Rows from block 8, named by matrix and row number. Rows with one number belong to one attention dimension. Each number is 128 + 32 x the weight over its row's rms, rounded and kept within 0 to 255. All counts start at 0. Numbers have three digits each. After the name is the row's rms in percent of the matrix's.
# q: attention query (model.blocks.8.attn.q.weight, 256x256), inputs 86-171
# k: attention key (model.blocks.8.attn.k.weight, 256x256), inputs 86-171
q.171 109:144125153130095074079122149151156179121066147124096097153094095146078097106124129141133155133118101109050124094125117149109099188120122209108076126168167114119207098171097133161147134034128127121190113105136111168126076103153100131090165137154155179092126168
q.172 116:133160124169157173131166162111116107122110167134136093165103218191163130178155093114218134134177160130156138107114143070132118120113183109093137117070150147086101160114108144113156132086115116136162081094109160131119147151120105215135118081072134153065143136
q.173 112:156119148149135148151096152114083130083120139185159144123119143109204108138068115131078094127118130124113162135109131135120165089178128157143121141109142123067109107138182053130188101117142107114107171099151129152129075152087127133094113116099152193136086086
q.174 125:056198087168137099140098146126177102115092174163085126110103131138089144176088164136165144131115125170173098133131191185087178108097102150153133110173122154102065153149081090170084136127131143114186110092145159156159139097087136118119139141117165074092146114
q.175 110:111114091094174043106128122135147170103078130155112078107062185115134129155096094075142118060079083144150139106185138107122161138102104149146135136230123135108085190115131089096153117119123145112128129116187114144113122207101065102099121127123127132133179089
q.176 088:120129107113140120152146160154102139147104182158127109115121188097100152114128159156090083081133181115101113171103132109165149127113138122082139163135076153132103080115155108107169100094169121156166096112122073159142152120169165134077133185148150144078201169
q.177 088:127159083103131129133091158125136155126152128145042183168100084095179101197091119134131094183081145124113122105156100175094103112158131070105077127143127142119125044167133135144139104161161165128147131099181156104117143111134179088108188128112106076139120114
q.178 109:198116129196096103131137112138112135096167109167165080107094169150144126146133132160146095194108139178115062164158171199131188155130092186151084097090192164106190160076112108122153124134110128083132122113124086167163127124117139154156125131134124102120139132
q.179 079:128116149189122139134145163179162160166110173077186157180174131143144151159181086123078086129179147129145139125183113147128162116129128127196118121105131098184169108150161124073114082129103079067180146115155181115174133152149043115105136105089093096136079201
q.180 082:089096109144150123094132118099141150127156142101090149121154103080117125051101152126118184131144081123104153107161118098084111155176173125090141130120075047115120125143114157159113149145159144170112145114105160141089180143149142115060130107120131154149134126
q.181 085:155144110142153139090141060154142137127100163159113127109193098159108187145154128134054117091094143190081092163130078131128121059078178130136104139130179120149126109087101183153070178136115105124172114116115151090113113123093159155177117121162174128133119148
q.182 099:161147133081128171101177149124099091111156084156131153173123166193164150155117142194127076111118120173046116165164164142125096076107118135090143093116168152128152155085082118160165093122118107162104120216138096105139101131065115151155182199154107176108133122
q.183 105:106110129127153153169142078155166171190099119127082121164149074095091153095097169123054149117159133188115099088129152133099188100067119116141163170129096110140101133184145146155081160103178100152126119118046189120078154109134154091123141063142103168108100132
q.184 101:114143097162137055118133126114153173148128122090142120144174050177133154122116118107177166154172109106113093108123107133157073139147154152081139109093077150104165098091167077103129095132112121106187098127127123129151138099109111135133011121104138085142134105
q.185 110:108108092103094202116193154104130122109166098129125112128073155178184124134158110158169152162148122093143155157108132157184100098110130162138144110159069123122091142115142148126123163075081121131109146163101145151150144152169124106172123123122130150161140166
q.186 118:139144135077172136133117097127141153094180185131107124107079145085150121168129203201143093167126136078175165127163107124159124130125111122203125124164109111130176087192064107142142166067084139121104116098143137120114134092175107163118116177132114112119145123
q.187 109:171131130088109122090121167088113130141122139170081120160148189088147115141139118152187105177211176168154170160068067108128099143152153085060188199106116184109090135121145151139119170050106206121142069130091146158084152082163120109199141096119104086096112158
q.188 107:176147087132100164126126085183125172134152127198132126057171144098156099187133085146088000113189199075078148147107126112130104120140150116158111150143150136135127132161120185176113175175084154116109095084116158106140161101153123145116110145127150117131084132
q.189 116:119166168130128101185152150159160214106138120114125110159100121116155150079132133133133118131153112147062113161119109093141156160130134154111111146139154144139106199141140104138171108137080125158088082140158158075147128123126083167113084087157116110110154150
q.190 120:129145137163175134161175130182166128139115070130131034142131072115098111143132120123127120127223135105120121086069121161146135151126145153110109084143146145148119129076149165134163187204061138136136175191152118157127179135090107175072149139119157102098156144
q.191 114:195108173088121151093147105194108172159122196157147124103064131176096158137139098217119090145111142092126143129132129041096180061115143119168116081159032113110172151108122128190149131105121181121091119105086073108113131115157139063119096090133119072113101186
q.192 093:162127105080122157109182145079067144110137126118109092105145110150162169159139140160178096132113150152149110087148126096099079166116136113056152137147098097091144163158049174090117154151119079167130160121093122124122118123087046157083171054082130133092126102
q.193 089:149131123115096146126104124098069182141132107126160123127126110093157216156095121152137140118054135177131097111174158162181130139161099094179120151082068113150113144076146136148095070134133123089076092107096081115101109119136149085117150124072187091121119124
q.194 093:154150135158126184153108066100101126135194092154191091077086120096179130086096146148161162097096202145183151170137147173085153100120130089152108117129143115140142188183112122129118147112114150117186110083063082171144127095145109147112132136131099063099107204
q.195 079:038157175118122079134129105176169113100112144182102161161078097150103059128168065088141162171153116101083115161122127187118177084148128150053142165125150149107113095132189062145143122088176179128101109118142148065082118158111151134152125137142141059157166136
q.196 078:109086146128137181159147160136058092113161151089075140114147078079131124043112159101077112138168100126089092164137120132131125113124090135136175145141087135126150163046132151122156146086116138152118152171117149153133116111065170116080115094142118121084142100
q.197 081:181115145153120178194121103116112153149139121179169078105149130198171125139114155173162152081133158123092203134218124116159149168101098088172094079097202170137170103122140111105177087136105085126093176141174087091140133156108136179120164110138142168145137109
q.198 089:134122110158137076104155099086099115093086147149179085076148091165135132149145144089123124124121110165092113192101124130130093175133095159196162140134183161135121131145161131150113137158147110103151158108134174142117141051131178211116098042133152116123117154
q.199 080:179135140141099162074124111157109100108173162149117147118130094183098083145205122165106074140060178102155102123096157125178128124148143080119187128127133146155082131097121113075148071120113136166112154131100140084116160173157143157112225113160134138143159147
q.200 092:127109139066130098160145115117132126083106119121161144139111182195161156143122119107098177130148128132082098179070179187156137135099166167183125128132192109146132093166130140164125062078148089128141079136165145117140125182121160100188146117167158155158166086
q.201 082:138139139129101107167116089146152114072108137135123181158049109145111155147134144195112085129078143154102133142098182115133182116145141127125108173111147151092146160078130134102168121151082112108150098136093118140137081118085180189167124104125102106080089119
q.202 089:106127097167099079158189074104100176112125073142163134108137084132110126112098148178102124140157090113102085142114152190105097111150111192100125145102197108112088180174099137090087135190078082169164164210196127166075115064089132132153071093213117080169077146
q.203 088:140076124158100083102157120203188151151140123123061145114128117148084128087140135043151145108164079108073106103192170125158089108110158140177142131144133074102137080144125089106130132100120103144139125106204137112091111166194120163145142158114118153134139086
q.204 085:122127132109117091159079124102126152121157114126081138097160164124157184163107068158147124093186123137172111098186087087097091171101141180081149123145064130091115121139171151150120135138167185156169144173127155112068181112078159194108182085204122096099142100
q.205 089:119140152106166113150143159141131164095114107117135157146084158123161121120124074122162142180122098173145149119167112143119184098106146178055112142127176112111071207160091125115173109133118110102116100071170150163098116159087125131129155109085153177090078122
q.206 090:193108137089127084165037105151142070138187101079114143080117169087123122053161080128121121166131166145116069130132060114074116173134077099122100125122156124151134117124084118098134103185131109154140142124123165154135152070152094114081182131089145107146111125
q.207 088:105115152132101102168093146131136156093148120099124099107047121137175155104126121104180133098147172053113084107126105083174090203118095099150108137174101090124108171177047139191154107159024130124155113119167079127106188118093125129160067104121171115076129129
q.208 087:133196156103128166103155065125096121177150137080122142185104111174173120116114147129137086059100112083066177171176117168147153130092176050138142119116093146086135151100173146142104113118086061138092146170186167099124110126138099138172140132114144163150112172
q.209 073:136082166059077139165174170096127130104101111086150159114094166119140154123156122148059099157166096164112110161172180164159079151140094114121118099152157063111135157120095180137147151141106126110111178156184165110167151135080116136158118102131132156107109085
q.210 113:142124095099120115129171088111094156182093160187167051127088084130105142088102123168114233043177108099125155093126122140080092190161092134060114169175115083108113124184090138118099145209155161181114142126116119160080145056150092127094133089132112154082157115
q.211 082:139149097080148095102111110125152201173166136159103203136145158154102160093124147163138117183183100143179135120128075102143159159132085147116146108122104155108142096115179051133092172155166187180074105107117133121100106191161115126152106128146079105111117117
q.212 077:107158107097130144088095158137213124165160178114160169097185179110132135187069185120075175125131109141137107083132115080123162207110120121130128143172127126115092112094175087137144069147088119161181117085111179113150146129093131060135118126150091147114051124
q.213 080:164147079160147169156142124130071150172132140158133179150141170092131142083071095139110106095158121166146159088096175097100120194123126131158161095133201141132123154107136170143172108141150115072100156142133144136094117133120099088202165129127114154157105142
q.214 081:131144153101145124120137146105090102173142058208169064135101124117190095094131154144157175157170126147113167178108144059127103113173093131127128152202194106084132152124096135075133147163088105112097067090109181192157140081110120112070132146130081149139135141
q.215 084:075120082149144128164097145149105155121102094089131143092156094055100120093153145130131135140104112101132129072074080112133067100156125148112126121147181097164112195123059164084119147146131122182131131128093161048078172132117093172056160079145083163170122142
q.216 083:171148170103094146150157092092123163105105148176169092130094145144072132172099126163135135095081131110193098095141157168143177149147113098083158103103082180131087153133124112151115065131134176102085119109126076111174104121118129106125100131141104061082175120
q.217 088:155105148063145170106166099126111124130138129055100166119121097092104093163208094073138098092103112117182101126159073171065081146122140097177108143130037094136119123075149163092120136169116153103166187127126131131143105171106206161101152149128091133161167129
q.218 085:159137089121156169165183154143174130130103148122117122116089178182124144164128145091103165098148155110146110100096130125171173109123125119154080061146166126164169068132092123175109146074127098082139102073174108133111136121149126123138137136167109142064172127
q.219 086:120089087142147130116079138117083146089133106096106062154153041124115110126117138138112072192115122062214113142148070091093106109090109107107164142123144146173119100136105134139147127109130161075084161113103133166139144120115179121118112095093141098105115146
q.220 088:114157155124100100113127105125106196163141099154154130117155165135079150121163145112074129110122124157154155163114123148154122157121126134098167212163140146097103107189104102149125134141157185152136102110131113156128136113134111158126139130157144125108149171
q.221 089:152118151172090130124142086168099131115129033100132151153140118145140162142123120167098097134154059123059106159116143160133092101070126152218092101089116130154099092063165127201153090084138042144144128130210129138145103192125085109147082121088113141088175102
q.222 083:135174149149156124116123100133136175125086159091164162129083160138103126148136161114111084114160165151123139136101126153149134120167112108109127134083106132125194109158195109148195185109068102133097163142180158123088108143164098143167163169157132152099185164
q.223 093:120132149175114123093161156132158101134096133174122104146132148175112106070091078077114170131194153127105115150124095124166120141102109143118145106116099113153134114066130124114136082114096130108073125163147139120094109178086114133139183191074102086138172095
q.224 074:094171121140112162101100154145103196148116104073124179097122072133142190161168149160161131166191164153085105091125129128119197087113103149103140138158163177130158143162140117116131188180103174115089097083110169070150166145151117175119088084131095133165112126
q.225 092:113138138153113149139148085181122118170095169156133123166149180187092121118133170104138171092165087164110107097120157149156140148136097089201116141135090096130165120080120190158137102122078117130112159091045141129170137113139141113081151139095124165158115162
q.226 099:110127162082112094157061081099140095109147139112104169205154128170105140120109087098112120192081094167096130115114126125132127134115166127186121140124129130121104078109103126120082164126106171133164190168149193107158129179163148114111121126140114113191118142
q.227 075:073172117138133116108089128113156097137132161144114142152077164119120127133106059133127135145029112123125136129165078106094166147154115163115086157100149094180097049100157122088141104111122202152161142182149120141138188094147108183165136150164150070166110147
q.228 073:109161111152179128077106118108127160152103162097083095149123093067081108142114114139153177118144098134187129080130133157135167154140111147086103222151144120115111109106158150123136164169103185140177077173161135103072042146173209154112099182127123141130103078
q.229 092:074117118106160106110058121123106087128172118102131127148064144040089095111145044118160108192145066136131123115152089124132116142163108136124142106123146156169114090100147103119130093137138171158148097139121152132112154179112209115127127116131162111154147106
q.230 078:078148097152126117158079175075156074116123110120087101154115121135144083101134104153095116182096181099091115072193083058126116166168115146113158108087101112162139155124135077125169086163112167092145145160166142130161083111089118022142100117200139096114209143
q.231 107:096197134135123085102119100140130164118129153128095109129163143081079090136112128123114155157127108111150089107097124105058149096097134122108120170079085140099142151145135059138089116127142218129144128138029119126118085117139175080132098121133141148148156108
q.232 111:128140107137070147094136128117135100093106123189116162027154160157154127155166112140169131141115082163077139084121133088171101152171134117201134077128149122108113091097124118141175109167125086171101136126143173091141147149105095142125129163138130119137070178
q.233 114:107136094128134129119139116127097150135101107170119105147144203165186104120109135135167160140094161144087158146073130150082147041176111113106106151126156152091157152178141124139196092051169126124167155121165142142118089140127135142103125132086132173092151104
q.234 125:105066083184135147095114108152102097153149128117134136154111110166125180144122128094197127106172110094199148131145109075125147177173114094117144148109069086148181152079115103149077159101095138128139131158104154117116108108106137134135147076186054117124147084
q.235 117:165166129105112095130130126177150124078150186110133153069114144104158117126130164147092138137157170159140165156086086066103111138145173145150150165102119093120084206165103141158171115157122165151061071080161102070102109157188131131146082088131149046136067118
q.236 127:106169122166168160160123081180172184097097185149147090171082097111119134147105125154116167138110164086138101140112108045131164197086121160178150081104105174166168117082128116114120097126137143144188160132133142153153169114101127140122137102113099151085143116
q.237 113:096163115109168134135104156174156134115138097125076084159143180126187106018125100114128144113162142109048161145177107196158105198092101133079115122174211162135144090125094088112185113058081074122131136125178104075108121143092122089130177102158110140095101138
q.238 119:056098125161114155149074115124161204087101098160161102122178135082106090097125106096137094119094148135101104139084122140077053199158122129092073110152124168151101141141108139117102169135088113164134090140154099100119108074152146133079115123156140171110123088
q.239 119:204144113143145139085136134104108099133132103141108115121120174174147066160170132102177085112101136169184169134121137084130132098163169144111144094161109105148152115199124159104156160098108131113122161116089116151122079150166114151126157137103134138179086160
q.240 074:114135129184106185137081101179086109125069113091126159131167078143166159178170128133134076068117191098104155155126097069146094138135117163191114114091170106115127170127140190138136138178143056158133162072081176166171081070141110090108124167094094128123129094
q.241 071:143095142166120072147135116133060165178113162156113060123081062163169131084086144134097149173155099088074174100115122157109130089181149119085128140131096072183161147177142136152167140121134121157129075119123156133144173149072049156107160100158101117183093100
q.242 113:109077139185133142113122139145113119082141130118106116073103138101125149132081143106104109238111154153113114167125158153068158090101129191090070080157121134110137154131191091091160105020116085096184109112130115174118085121166111094151152145149144135188127167
q.243 074:126104090089079141131091161174134161113173139110145121141175162137148139168149132147129088166122170137087104106118141101136073108129126162091128121122168141098144147114131162107176162119166072127118161092141102150123102118077070156092065161108137079187129167
q.244 069:124081117160099119104095119165141162062121096156187152149181177164111167158122123152085119112155108130171109131105113107131084089117165086131082178073159078154132117076097111158123110158138103152112153114121100109198147109095099183168175148097110119133180099
q.245 085:122077122152107190179162101109118095094126103149121093178134119207183176112111179122083131105126129148085111134151182091146115155082148117160137101149109124139145150127082201130130105099120054138105136123121107124144144086114124135160166090121169168109130106
q.246 089:146064145143101169157178117097126115085161128145173062144148110201210140108133157135164062125125102092126131155148179091159117141154177129167109139152105124105157118087109133122139152121165009110139152131104106139156097109102126126117145118083166124153106149
k.171 116:132132114147093101063091110174165138128132125153129083089114158179159111115130109168155113100150096136116165167064149104151107134104088215173090139152190122097161133107122158118196155098119109094089129124124100038145161158125084074103125134180165154135045163
k.172 116:198150107128104173090106156073105142160137105144174154128118105181111085147151156152112133102132125136210125093156100102191184086134156081135149140142145139119184216094143106138140139073124059148161111100170127135114143176176078203193174144171109149140106105
k.173 104:124165129161156150117086093095115152080093200122110103135152143099141129140134114172090145165155101086121176143142199164133118101100137145165144106154212174139103121087093120088140143179133110080119084125148100164108126139102137134094149130125174138042158130
k.174 116:036115128147077101088112107080146121174120108116100176170074126130177168152114213160143155138111131075150107148107175087086110081082095114108133147158066090097063155116134129142154143107144136126156118143164134129159136109072148143090123144109180080124123084
k.175 117:169070104139152115056105138167138095146089111119103106093136084172126174133117100075135122139125163149128169100085117133201133140133080115096167158159153104153111170131117092130180076107075117132151101081160186140147092163105147086157199096116142128146145124
k.176 094:138153123091118126124177108060154171145128065073107118109148166108109064062105196131089085143145138141171152125138141142142124112124138128117136093116122193077171171179107084143126103082146100071149111092123083065111109183142132127146137189172111090138146121
k.177 085:173091100135132149110144119127068117116144116118137091117114186142099175152111212131085141157108136099100135176175165071100143142095067150072138168133140135121109158152071172125159154153198087133082151126073139148156120178144114137128091182158141114105121143
k.178 100:160107167156124092143136104074084128121125078130142141136147140099080155108075182187165099138098132138132145148169176129160197109168130110120115181082151085092170172158131183191144071118138079060106114092098146126165111183105118148149145124092132128108183116
k.179 080:108133105110138159127180125142160110152124155158157152126173120067167170077095106157076127183198180108058160125170175168135111069105130135163115133128102127055169091081145093103104151112117124093158137121142184121144140124117141106111109166102158154162196113
k.180 091:115101122113106122133150127123100158136138119152154104109099155102082129145085158177104162154148136158104132104140065139100180138128148140166103159158161129164088107124133140154061118160095143134069083155067197112106147111143212091092172119126163165113182128
k.181 086:142072090155101130151164108129122111118107091079101098113141145181137074144122102120135143109141132116028181152056189112155100094097132163147115160153147143102134184101092150078137188085108090154168150102165144141152160071078101102135180151135145103167177106
k.182 095:162154121144142133119154091146143127116141103184129129150150122101183118129166144127130052123109122156174148126156106089152167093141116141137142068123089149124157110122133079133108137084095089089171185094161097162129032160175093187156139128159122114087139160
k.183 103:146096116087130067107082169155159173137139190088139134138128144083081084087080125089146120148081108142128098073083104140101132197168114115114142101168116147179134094134118110105092081074118160199116123160120164145133187090109148066087151122116090168173098128
k.184 116:139067127125149114104094139105088117140158132141128169075109176072161179130095146171087132098124146121146180129135124161131151136128167183135179133150116123123150116094113138106116083092151097070150171124111128080149171199112074117174079166184125121145132144
k.185 107:132162123130130177115196134121083150093162067111169136171105130191136131158132111133124112153137108145152157157117144080117098124155087109109184136111119114156098154127152138150150099132162076176127084121145163139155127183114118110153180107160125145102122165
k.186 114:162138172140086195141101085180152153076149124167121085177104051204151110106136135121127021093151125106157190084125118095094144108175120171158089129122153118172156067151132164113108147133142177147133134118114197120108150119161110113115110124175150132140117162
k.187 108:117157174168122114105182129115149116193152164128136139098124166152142116148149169105170082137133116184177140163105109110163085063096154097170167129116122177136097123109151130161130121139167138183108113135128112140138152076100147129201102131119081123195097144
k.188 109:124117156181123179134094129189200134147145112086159175127162145132099125094129098155115125153150153151084198128163140128110130101113158137138165120115162175111117137042094132112094156169165106161136158138106169126132082099135122179117143052136138155142076073
k.189 127:126156127159152112203136121116124157094131187114154133122133124142110124096085142139057134172146130139094068128165097100122139154200163095104154137150145139099180167163116142082154086114128152152180149192146110142176174125148128177110113118086149103127119096
k.190 115:098127092150135165094134097111081129124151091156152097134118119161129126170157185103140113116109117108146131131082093127177126125175095175147086142105115093076131142096127144114136130079150186088159163204139173124140186166116097164067074092144106089114103063
k.191 119:164090159172158155100146143121132106097136180133103125129130151177129116161146100142151159154173161123154045091065094077140048140154081069112184126129120116111176137069097117178099172191150121154146134100128095166091092131142126092136112136091109084159112142
k.192 084:086127132087147071107132135152124082072160173156127185075117149145112126158112146120161183113160122102076071088155171126089096080182096106073149132148143169119118088146139152108152150111202156185154098124111178193072091130085150110135065138096153128182151071
k.193 084:127102137145135119162190096203170118112116116136179176080170147159069124129154067126121146045102143107072099155140127166133117118103114148133128107118130167100106102083081089100080105091133098072105155159117135153060160129139152196108182104205114136120178135
k.194 098:136199130142115132130134131077109117099168108095189091140157121129169131145133147123124126151111103163167159169157131148140166112138095101148146125122065046080104164141122134151109100158161164109152149101177128130169144130124073136087132125130134068106157098
k.195 075:097117129135112188147153102106120159101073037091128160140141116129137182135117092171140151090151171139167096121132153057118105113105150143148123166137132136140124117117128131124151109126109106108121154126114052137136203149105118145131073175053135114141095151
k.196 084:131185163152129132127125157138149121103130095114152096160205080146099167167126111132085154120124096134172104149155112082121145094042119164089139129116091134184141087199097131090100113115123098134097140126137162115146162142138063172137159133123148142111144155
k.197 080:129101131164141150099068135155083149139095103119147068108114168154128172154129155157118157168129079113066099145142159121080131166204103163134118125151163110111128132132130156141100146199098184105156182182084160157130100133086131065081053161140124105138126133
k.198 081:102162112129156156137089144166136140153150117107162182104140163154107131168145198073122092084142154121118127165143094141154072138101098084174114133089129150153145165138162155124106119211145035111181164125099162149121102132105153142182139166144116068105075090
k.199 079:087122095131127139087206128157131084108092099189076136107145121151174131144099089154079123105147096130086135118122126151137143103094136152131146125093129100170126132106171158108070154163145106159110116157110157160098115146160141201080139087201097054151163176
k.200 089:090087139125122113128182104080154161178103197081153084147140121115155086132129159163145109183110135165135099137129180157125120131149128103114129112145091062140206126153112119166114085062077097117109106105143152114133145166077146102134157163153156138140128112
k.201 082:105178117184137145200135109127159164109128121182158179172146131150161146157155133135149135164123111117168126124111113099161139208134169162169156202189141176130142180145092089160149158120152159149193129203152137192169103092089155107148140076138119082104184154
k.202 087:130164132150100129163115142135130138109171143161151123123069129111132145164101161131106137192097101166180100183102150134119156064182124166079143154146121138134148147115162167131169108100115083114179086149128144171137169167120125177073121167152210093155085114
k.203 093:135101095190118175106166132150177120104108124139143085154096125104174166099123106120127125125156084074138123133123153091139143159095102152138173103136171130079162114145186105118137149111151067036172088125154113091142120173177106129106114162180140157158164154
k.204 086:108125143135088085181129112158102088098155118140087128115127127125111109139138112142100089123164170142135087170123085147136116162097164175164115112138076135070122131073117104097132126076112158078150133151102121074151029152152108121172151061116143145166150126
k.205 090:137131159136105132098126181103179162123145114144179155179082176107168109123077155097158122106111142166115163159105150126139193106147135159070099131145157160105080102146089122138167083124160156058099158090178154142141135171125123116178119095143169134096153110
k.206 088:094155159096169161127121096153155161087094078136104161140164139097160139176178133147111076114117107111105078150183168114133151173100115186167079135178145132103212145133084124109137124163119115137121117155154157099157102164150133083154125090064105089186139132
k.207 090:171111206123180111150146096094156140138132136148117098179076209173094130097153120155128129123146130102081095129156143105067155161150094134205133173175158088104173154077131124200145147149102050141153144107175071115120116126173131118096093083142174111128145066
k.208 106:162115103095153165157200129076096148175131051102170089171161151139147198104115136146061158133119160162130129096133142104104130166167112100155101152113103075143143177167082182092128101143091050135174141157133071124164145082134108161143132091049114143085119182
k.209 081:166117100130098129131084143173163127133115132161095110103154168138109079124121184163117126050108064080103077130104155096124105115133172128162124106146139105117187093125127103162166105163150046142201133177156129097141069133118127187093114104154175171100121124
k.210 095:120103065093145061133097115155137161171135116147129126156125150130129134069117103141140119073138131151134089043143114092115139122139119132097104176166144105148119117175088166057130100187153123205156115152095148120038158075138094154039164137130072118112135135
k.211 087:135148169137119127156180124117087102092133073177128127114112138129118086089145191143158071156158155125152081125129100103154194099072160137181113162176067112067118093141190173063126118161102133150160120175140109121123103159094075135163129147108145124089123189
k.212 081:107121119125108132151186109160131097204121114155146138147110075111133151109108122152078121059145123159023145080121162138159114207058136168141148131168134158101110178065094134173130113129144125078109135167099103089120090098111162112136134129174095107102131171
k.213 091:160124146145114137141129115157104159161134116223151141120101128195181145176119105138169099120146121147117163110146092136145082143093132107177094093128104125140143125076150173173127117099125115154104097095086144128124086187098086195153146107103114120164155118
k.214 091:159139114112102191117152092084074095155154156157133094123079157160182165174159130163071144081117119155123131192078139135148145121192132125173131201147181091093126165133094106146105134134111075133173164099156147151168178129128120124118096123110091123144155136
k.215 093:120148106194186145166108123149155090109123123068090084151128077100120070116170121158114147141165099131118124131063144169121131078079150145122139130110101123140140086101107133160141131084105100190098151171203164143103140097111138169081105151174170128092160132
k.216 091:136113105114196052113120120062157172126087159132044124060074157066088065118095141156142149125144150144175147132173124149049143141156121142091099169116124101117170111170084142102094132181109145108150106113093109176156136075094152130134143146163096082084138094
k.217 095:092120070130117074130119114191100055125105145159129130132106113164164171128112116095102151137127155094108085070087088149072085128122185118060162083180137168137130086113157109115099132114131134170096132187132103095099128075109096145130122165112096113158139154
k.218 089:105114099125089180117080094106119192110160163134127143149159120142156087117157152118162119152134116138085106179077091190132192168091130111128109155095138113156179132116079146137141144158071098104101087086092101112122137095156111173142179120125103117110180138
k.219 088:082169147136114169100131136105142152160070116165150106110094121100116123145131134140160107094114122063232156108057095128154126115143204109116107104134088088080061112116141118127113138154107108091089136107147147147196121147164118088093145071120159129119108110
k.220 087:092103122126130150162105116041096140123134092112159119099078120122042147077155170141101104149081141154141126160160131171100111144178134146111114158123110092102144139134122099182106091195159148162150133163071096159105146150139171169168133166169074125053098150
k.221 090:124143114087147123096101162162117100086203112136121179127108136113138096169175095147073128156084104080081130121150158085082099164099161150158119114135187111192161103127137142094182151073056091164143140173188139150134116136118156205110077073126147116089165073
k.222 085:172111119074087180178115097211127120138131112115167128135176187122110114139185140097171134173092168106112134107151126132149168200066095095106084123140117192127129116145157182095174153050133108165125159167137080104155149123171129132142195149167158154110086159
k.223 088:088097148169151120094156158154164132130067127091168180094185169118127115126127057106136129148155108113124165113156098158162147153137123127079150136111127157174093155067153156095144092136107171155070082145082096091123111082100093165105149176105180089122112093
k.224 075:097104180099082112151106131101072201117097153093163141093126140160186112131093150157124168096129172155163121138114072116106137100157134165114203126131183106155130115158133183036076175176112137147135117106151172091111135155120115143118148119106153137106105123
k.225 077:107138189124080134142126137119120099058134070118138131129072171183159113155099127161142151050121169097147135136131085076171206076092086108107136184113127185126171134177155119162115130171083168147106104102184094113087192106197113153126112176142134108125122088
k.226 104:139128120144172129139105111148175106128098134098129109140120111091046054115145156082115160160108138124095109141103114179121131129115145215063173081127094135148158104154124149138086126057180120148145166082078190155145122091140190116162078120077115109170118112
k.227 075:111139157159118095122090124149147119152120181151145067128114091111116109073186095093130117143146085143198128145110124155083134149083132094066111155121089127160129140150175107101150106138182117125129170089150213103186176119166161127151153064140133133141076065
k.228 077:065111148119095072053088102196122132174098068078127114146154089147060144097076117098089129167127165099147114140124136139176099124176157136109147112143129095075110180157160117140134104127118158118086102073127183098126167164128170105113130183186145154130114082
k.229 088:103141186129153069049119104094167133171107070075167086116132132133073113136108099099134090126191081115133108119167098133126123154142140145113097135082156105138092152165133104147095081126167130134139115185065129123117167092114177108099142134144086084179170098
k.230 082:154170105117117095146137118130163081121097114147163132147147116110123074091199114189172097123147154142173145069175109118142151056113171119057114209166102095074091075136118155124102105130103165123108119081115148132100079113107178151112096157128105112107110129
k.231 104:118100145146143122080184098140137153145089092112116110124123169087084142111100166122146190094162145128127129076086135141132139093168117128106104195094106091153084111150108111145059052157146182164096153128095083148145165090113190138081096156111094116149185073
k.232 107:137173177160084140157148123167121195193112187105159150095094160159138124104115201197106147129178166148135146110167101110088163155128147120123067188141153101103166114142115133124141116121172114130112134087188154099154130082110157114213150114121070165080143124
k.233 120:177157105168119113138105156165088094116115164104050115110106131131120161096087063088156147093160134082152136093146154098142111182113134186113110191117128116129122165138186115119186094124082091162192143096137128088138073166140114156091167124112155118126167072
k.234 116:184056166053114147081104091139124157144069128084151050128143078128108111143143153091143117127099116165138192109143112166087121113080108085075147088109097069183145103112158128121099159088143149146111136119142076171120123128115100082182164201161164169161109165
k.235 115:218082139097133144144151111188133152116083150129152161113126100107130141101104118165087128075120203093116086100132090111161120151176157100119126196155123176144158114201138129089102121145112105148122118073090160076106139176158126098151146099133118166158113138
k.236 119:077116082142134183129111091097109143131088145141113143203092092158136123147172159158130105163130133133194102170096101091135125154126097200126061109138111102187130117119136127094120101082183135160107103186170151168135125139123085179063151092084152111123125058
k.237 117:118138174093145122094132110195113087079113123161177103149074197145092157111126128085137100184171143100141167115179139101105164135140117139181125154117145094122165209091131127109142162059065122192180114057130144166104166139116129140131102127174134166155133137
k.238 120:072189133136093110161084082175188126084122160077152147150132127181110060129167156100162105155145104107126088152113089137103111127089130172141072120151107132158180127150154129132094137094108128131159174170171126179076101058123173150117178128189117139126084135
k.239 111:163151086137171209047098161160147120143149086091089141124126154189143049138161096149144101064164138145207205086085088138160092113128178152134210150106143152121074123085132166173150150100118139139155143134116145141065140139173112141146106141152101174176138124
k.240 075:130120101106091093112185114083125090098142127131078084122070141133061142119180058123174172136169175123164150106164128151097159151139190130144153086115088096099128095115128062086126133145108125114165144137134080089095171161158079137139142108114155143137183149
k.241 088:110111113124100124129101119080113145055203187081146185105118089165108112094060137145158137171118105104141119162127112141121128151152173153095095108156125205136123139122114118149154176211107129183119103185129143125105138152136052158162112098164144091076099120
k.242 106:175135160133075183120101161110068120111152133149166138103094178124133111129082144101107047128122126157209124140117124132141168090098163086182076156110122091129112144140197179078141056134168079098094126082099162126139107149120125139155148153099126062123064152
k.243 082:085160123169112145132105113158110136134135132147158090070112153103099138089141134081070164087091137101105090155095149148187159117143101141120146117115141123114104182176046106099137120129099140099181121129041157100109110136149080136186120130087102143104137106
k.244 075:150128129137091180148158170157094176123128172086094160134162156110153161170173097112106140088088149156111100148125136146169128110120058105125098151082137093181174086113151147112180101168159154166175146104100162118176045141135134139178145132061071095094130100
k.245 081:094115059081093188128126139129114137093101092084140141121096084149182095180154109132121154091061184105147105143141098053136105105117188133162180125162164175154100146147117140100222125121158107135127155126121076091160077098128092139132126104070164104068085114
k.246 092:132129149128111168170143117172040163133142211194122162161076110187191087156138137098155153102113078082052084128145161139175146154087172136179176167134161160111162168098100165156178148110141137100154108124146123122132042157154066185175088153169120090120147144